Weights of a small masked image model.
Model: arch resnet, depths [3, 6, 3].
Training: 7200 steps, batches of 512.
Data: trained on made-up waving flags, 195000 training examples, 18.9 epochs.
Rows from block 9, named by matrix and row number. Rows with one number belong to one channel. Each number is 500 + 25 x the weight over its row's rms, rounded and kept within 0 to 999. All counts start at 0. Numbers have three digits each. After the name is the row's rms in percent of the matrix's.
# convs0: first 3x3 conv, stride 2 (model.blocks.9.convs.0.weight, 208x144x3x3), inputs 70-79, a 3x3 kernel for each
# convs1: second 3x3 conv (model.blocks.9.convs.1.weight, 208x208x3x3, transposed), outputs 70-79, a 3x3 kernel for each
convs0.27 103:515508502491437517449477500513492502482531510493521488496478507493527518539478494511488509477472486617642498476517517495511516495437498511506491461445493484460483501535508483523500493496517504509510467471492475549547489491484512473502540594520511488505494495506499410516
convs1.27 134:501500501500414510499501495493502494502381513480495494487436479497495534491501506508463475549479572504485501488500473528521521511523505501500500506449481494489510488487496497556518496506512488475507512517521518509508493504472498586441493481522488452507505522504506497489
convs0.28 099:493491536498492469487479509485466507499520504528521511509492564492521516503484529528474490518521479504507455525492495511499481505501433501472501506461516529460532496543500448502469469533500491501500493470480468451476533550501484507486492498478517534486516506562514513548
convs1.28 087:499493519485489485498472499500510525516487491492508533508479513507483525478493496468465536486484515491454490485499534473506467456533488495481514493451489494486511493489500542519453502518502495482492461444479472414468499502504500528502484521501512497488506490485493532498
convs0.29 101:542523526525485501503515528482466512526527559493474501473493524484478496489499525509521518537545520479547488545539527512506490524482516435505484453452505444462484511499488531503496501491480504467439470460467468486512474454525464481471505508501525556554509482515522537532
convs1.29 099:505512497506480486460501490498493494511559513502529520485522471488487500507499485500464534518492494517520512469518490458499544475485538509509525504474542491508479508537528488430462505470496519481491507491484490510502495531503493498464470474462502525494495492487504533520
convs0.30 101:510533442507516534508499496507492483510499518503466489511527481480521486489549506501527512541446550483488530497461517496487515507506487479541515501494481474480500469528499493490467521505518481484499485526479498506498505560502537510466488490508527459498538540527524512474
convs1.30 113:489515491516488504528456512506501509506437488511469500514491499517637481485494507501520513475439484499476513475505486524483515487476512517507488507517505500441497471500468473483501493557495497486486509494502503534514510462518495465489489448515501499494530507512518482501
convs0.31 103:535474491443498522537508504516505449482471511529528522481496508492518468504485482506494522561517485512493512505533488414462515562529509486507503439450478530512484480493495529482475479505524504495505532528521513532505505530480503521478515496520480511534520506518512504498
convs1.31 117:494494491506500513495473500489495500491395486488498486496533510480507361510501500508482484515487399501468504496508486496419450483513487492505506503507483479489506489506507481458515482489491510498514479488512486497495498496496488503507498488512507505518529434514516507517
convs0.32 099:487497500511524517489502506515509515495461476512521505497498518523524498500465475498517521530516497493518501508507505509528525480517532520503528510518515499496486487497499502495509515450484486493503530515506548606510478483474464475459538465510494481479461496478515480494
convs1.32 098:508503493496467512497507493491524513492523468516525497495523497491523504500504495488473502478444513495508486505495505529572476491472504490517481496586447499518485507503510472406488492506501509508504467472489500405451518510512499530511527512503496509499500501509472486508
convs0.33 098:475462499448423476453463483507511513490485485507503521494525521516474514552532505506480503514494514502495487496518529495510525487467527521500510515532502513512511478468499506478517486451523527535519512520460495495472515490491508484500493492514498502528497512506501474474
convs1.33 087:492503503472539506478542524504508496501531502507516511527558502510543485494501485513501497511511482484477516484491499481513522484505537486505513503528499491510520503482487492494479517489463511528520488524513532520510532522498500517520495505506504486491489439477491488488
convs0.34 100:532525476481508472493528528469483521514514503508483558498494488510492484515507527458518483482516513460504498511499533505476461530496498497484516524537499498530533513471455502466536500508446493510495485468472489513450510475527539515510500476521491467493470462516469451519
convs1.34 088:527518510496492500481511504489526487506464497505512523509511515530489481517487542490473511509465483489492493501532480451478480481514505524486525502527492503525517513519475535593529497463509488532526498447496501451479500509520477476499505473515518473482476426499486447525
convs0.35 099:503508497535538477511530481535494467511498545481461494518478499498536493484446477498469461487510493477487528496505510493461497490477477481511511494501509502479490499517490507495506508442505495493517480455492481490508497487462502520530562532480514502506501497544492493520
convs1.35 095:500507496495524506490517540493502483544484522487489461509495515520449489517500490491492485539515464470474487513499505521455529541502517529523503515520522503478468500496526512531548496493499482496497490515501524514509481485501502482499496493493512490506508478534496458496
convs0.36 099:502515493497523508495509489471484518533511509483510525517485530495462491507477505480480506501503493459467471499508486492486477499480505470475496496436464526525510494500524528487514484525504498454475488497531488490471471523520485528501504495486493497501503532574495503524
convs1.36 096:490505502517511506479518484500506496504488505515483511481496491493485502522507512504502527497507521497500494502494516527500537481515504494483515498474503513447513531498475530502529512461515487541493508491516495493495507492479494420467498517495507505507504499509509522506
convs0.37 105:498532510534521525581556563489535507500475517481506520483513493526502511505497504522506517523451498502455504471532487469448477466535486476513521512475525499482497483474511482474524490456555513478516462442487470500511493508462527497524516485474504493483522525499515525495
convs1.37 103:489507501503505480481489501519509537488449514494521496500468517504490514498437470527531511468453493511443474499489506514472518518503500476505491479499531480501497525501513483446467492464492460476437477512479519508510514515525488533491510488519495507487484515502465508483
convs0.38 099:473513496495508488473509535515445470490468480496504529518519493530531513504541527455490465477451499499460501513507503432456481535554545482456528473488528505511525497510449495452553489527478496502525503488469472493519508572522515510504464474515476490517458443518496490513
convs1.38 084:512483483480515504510506490474532485523508521506548494521518518511463499496515519487506518467524535471502470489475444451497508482480466504493503494472527510536512474470485516507493505469506524513478502523494466405446507517525514504459528502530512522508478500514513586508
convs0.39 097:520491516509508459517459484503509476467488436487485485490511503510462510521516518508497537497513500495501513507485475486490465488474466514522465505532474525522504512509497486466464514475504508498508482497454505517493501496482506529505496498467508494481480503491503547498
convs1.39 092:474515485498508502487489528480497482490506468489496490523502475542505503510525482477498504476493495493497511496470463506462465492465439493519500519542529506487516510487505538497551475554505500529536502544552542532565511523509544522554502551526511516523504495482494503499
convs0.40 097:521512505506476502518508487473523508474457525505461505518504504490623461496575509512522494487501526487513518483495489508565573513537545510480488472445499512486523491493479495520505442486452486488504472464520501473520519501525519471494524489527500469503479497485516482542
convs1.40 091:521502495516500482502445477491513488490483519509507502508468502531458488507488494524517451506560519515515497540528531531525503511479515490479512497508515527480504494503476530533500487451501517475460576516466495450512482513502505501514503532527489499499528461526517527473
convs0.41 102:500474521462483491502545525489507479504519484508511518509477497454496472529513485526491507495510535489456503463479490495491494461481455486441484507515493515554488485488503504540529543479476489457488504479474500456480511495515495478517530521521498475516523489467480521479
convs1.41 098:500476493498518484516500505495498494477503506490505506509538502521397513507513500485511511471465491507497500519508515441540532478524520517491498516455496529536510497487473527554476477511510496480521489472484515471443496515505525526500523500516487517502470505490519496488
convs0.42 094:524536497505494467498485481510463513487492494472482490505499521535502511499515466489501511494487514501483527479517469493491493501456479495516567501510479465498562516496463519482467518473459483466498513489523522523491482487497482472505479509505503535559506486573501497528
convs1.42 091:495480484495542491506514487502480490501479496524531500506548499498513506481482467507492481506504497483489477474428480488463461491498484498524515520567545492578488515483477527462509456477481530497450473489360471467425493514503482489505479538510495512480432438506503498513
convs0.43 095:499496481499485489484527507490487497522495471494484492495607546532587446510463480496526524517486498492478501514519531455420465489556527483491492477501536474506537466512510485513483497484513485497519489503517493513499473478489515490493491518478502511517518513490514497507
convs1.43 137:512513494497497484505391512510516515504542509498500499502496512471725493497484505515503500539439541490454500502534492469437483477449493494493503502494511499525472506520511503524487483472507493504495491510478504497491497492500502484515500469494499494496498420521482493506
convs0.44 102:489435487528517501505491512492583540502465545489481464508557541518513513489488510551524506470539512505514473478473445449562532491500463475476514488491512478491495502443520539491493539516489518535519522476524491470530517536523521494486513498531531537495459489502474467530
convs1.44 110:503493486500512503530402501484507489494528510467457513491483490481455556485500508479520488487564505494519528507498495511479490490520468508488495515486523505519459480478488499528476547511507509465463484463477502500496507502513514504512514597520495479482502487507525498479
convs0.45 097:515461512490486487449420461498512478490465500496534523517514491552498497541520535498499507503525465472469475505510482507490510493516516508460476483462468498465493509509508515503525517494461466512495473508492479495461500514530504501490494501486499506508445450492502499500
convs1.45 099:499504507492585486500521489504466505499499485525498486483492471481504488528507532501488501483492513479519497520499516521416497496500493508514477495518463500529513479451496502513510496487510509509490524502469517544540516519486520508495494491507542521517527597508520510497
convs0.46 101:476498520488465526493420508492490499503486504550471499508501538484502483472481512521477530539495517559526521502515510534492484516487523507481539507483495488478465476506495472493497573492562493485507517490516487500515500472529487389491470481478481503506482484501503568524
convs1.46 100:510522515481550507495495502510487499532628486499505491520519499484484448494456515494504498501461515506484472529530498596527545491515482500508509517500518479502493486498499455388468515488516526482493497502522466482485505492512511444535516479516486488479478547481501498470
convs0.47 103:528520519533559534489510522510524485504543542512489503477541495487578518491579513501534504467509473512502488579608528507485518473462511527529531539513539492482507508510512547511520525494492522484504517536461530518495482503474484520506485494485509530550451525506485524506
convs1.47 106:508504500489511515493466517498492507512498481488504492499519503479458491493479517517529533487531517511437469518526498487482488519495488509491508491498521503386524519512514530494502509563506492515507509477497515492533507481490495516473508449482481499508474529525494503508
convs0.48 101:527472499507541501503508496493506482514497517501490495506474473494471513512487492489483563489512510491485505498564465476537479473527511536483500526461402547547480508554497503495531508533515524498482492482541479523446490522498503499519505492511499557494469510450490509482
convs1.48 088:496474503495514482496590517488505487531496526510488502508515540500467517501521488501530494520580501507475486507483517549567537503492465492494513494579508504459523506513522493505508486484519505508488516512510524525519502462499502562487503560505491502470503524488505530515
convs0.49 099:498530533492548473530470490504499517490480481486528459481488478491492462500506483528539492472487479501503484509532499524456501471500554548523533497480510481517491497500510459495518500509568459492503484461499516520482512488470511530499472512465511534487517498540518534496
convs1.49 094:516460495497485540504523496517494497478492489485477483554593475513496513482511476538499448498450506472535519519534482504567503519520494505500476472493473495479524503513525487463487473500479530499553489493520536602563457495516494547513506518503512496523468545530533504521
convs0.50 097:553502505495523555502497511509477518519479526481466502490481494533532520504549545552509500532486484517490503514490488526498509540525583478444470480480455512460476517511503508494508521475464503480510491479513518469495516461566468496576480536497523452480501478469520541538
convs1.50 093:507498491514465496497522494500512500488467490526514520486504509492517498491529506497572495508497549518502489528510524477471469538528538501487510495504513529534529489482505481502542506512489495453480487463476481420453510498506515533512515496496517528505533552501495550505
convs0.51 101:564604469403446518492478488520505489527506479521509461541511488453504472486487478488510520474469503568535514492493487535502536524514506501449518528522497514493522488456497512526561471496507516500509474480526529486520539529496531461508476474504507480501501512504498516483
convs1.51 109:492502497497483479500464505504519502518508545481475498500502476488386358513502522463534535502584608510516539471463485468503511481466504505501501479533472510465515510490492482493488504503508488490512495504517502516506507516485492528493493568501496511505478459481500496505
convs0.52 093:522503462513469428521478458494495482504500444517523493490506519505506539485522557504472472485490501497464476495493534523514489497511463495498511489491512515499486510482512498465512543481469484490493490536511529537504489491487508517503506476524485504509459523494483520502
convs1.52 090:507487498461506513482471506503490502477499485503484503504458492473500482499522528514507503504496505488479496496504483507549500531474525505469486501469512488534524493495484440535486477514498489517557481532612554591556482520514483507518498481499501469484487448506493489486
convs0.53 100:492584507501489500460511535501515521523496529504513534500537512495499564469515491514491544506489481514583483471459517475505467508470455495458498503492535497433478471448461489502513509473515511517465490452501493540524527463496525494472499482518491508495481493484482468483
convs1.53 095:487493508490437503508474510502514497479535479496520463503502507505524469499484538480508493493487514527511520506495519549489441527533509488501495498470498511520497485525508512544475490460487492488483486469481492512492472483508517508514535412524498515484463539496508519502
convs0.54 101:482495504501470514504488485503491495455472503515528511502504491522531458512523429512485464509525505513503516527500489458448500471499499506453522476464476525515491524507498474473498454468508506484488494508477494494537501501527462522480516478489503491538541580546507522519
convs1.54 106:488517498527556522496529484487481495520494513498517485497567526471446477481514498522561525501441524500462503481483511528551520520498485500483490497535538491501503514514513501535495483486513510488489509489511509502502483493497484456429479490505493463500489543476504472477
convs0.55 096:472451491468443482513484483512499500524456474542499495500499500513602506506539534501473474496462481530485516457473470456508472473518492507485510529510537501516528466498464499559494508502493530466524483527495468458473478541495517522511489492485493467477508428522494500505
convs1.55 107:501492517547484500499458486478495498482488486512476487472504492489464507501478489503508498519546495510507496455459515497468506510503507495494488515475502499510488487489500504462522485472512555547532589495497544510520535518498528446493512497532497487490522453505510482497
convs0.56 101:489394504456521516495506493487480503533519528491494486529490535508489548501505487509552489512516532493486479463499509570522485482490458482534462488499548464474507474495499491507476516510496470496534470483478525510515492488510513513482512509466492556512505524510513463487
convs1.56 101:506488491530487472492593514497520492517470484505530487504492508498480493502471483530504499527505496527488526521492505479534550503462508499500503500487521510478511500527477501527520492382496492482485498481469510479492518502509498493503491498505505458524476493488506488491
convs0.57 100:517527488473510535499521540506476518521483466515491513510508519522472512496547525506486490504520501514538522460469553492507499489527509496500518498470484536494499487503536502488509476473483492509479478440526490487512515523457479542496521513497511525487535487487542545476
convs1.57 105:486485480517516475510468542512525500508413506490501503513498515500538460488494503514497514549429518506466502517508473516482489526493475498487483520431495496535509479477500497510494476481553505467482525517484522488468500471513494520461496441493474491496504518482504494509
convs0.58 103:513509486498471467496518482511506515525480480516503496535489524519517468502542505516487563526460525500452516492505519479480447533521499491445534489464476483451477515455509505507570495485511513454493521470552495486504481513503477475535505513490554562565536511495493506544
convs1.58 101:491511498488491512488489534507503503512453501540512518512456498504516445499501516474484477501482470501505499461463491507472480464473476492488489507534493504531544497475502464491478477464477462500499487509512504498523497488541520512525532474533511501514509446514514541500
convs0.59 098:483463520508428467506487494471518545515457489459506537526517493555543506555543499502484512501456497516484537505499527524565549518536531480470476478448516510476468497513509524533458460485500479507505470452468465478448475497516491476512474511496473459519489519506483427536
convs1.59 084:496508511477470512496434482518510513503474471500506481509515534516522521507511530520548518513543507514496487545524523558573535523522523516469513489478477494513499510511498493461455479496504508482479528545454486534525471480490497483495501507482519448533505441480474516529
convs0.60 097:504539553492551507469518522511497467489489453500499466518508508508519541518481507474535479466496480515545474504506554518492498518501481473493496495507475518457509516527516489481491467490543504504488503521463504493501480492524514512526498511524534452495502452506471525484
convs1.60 096:518493485519459505511527500486512513468521510499512507481491495505502520511503516512512500474473498484526480480494497499483467541507483484507499483418477481531484501497529500506511514478477475489500468504508487515488507499486496539539499524527481484496538485495508509484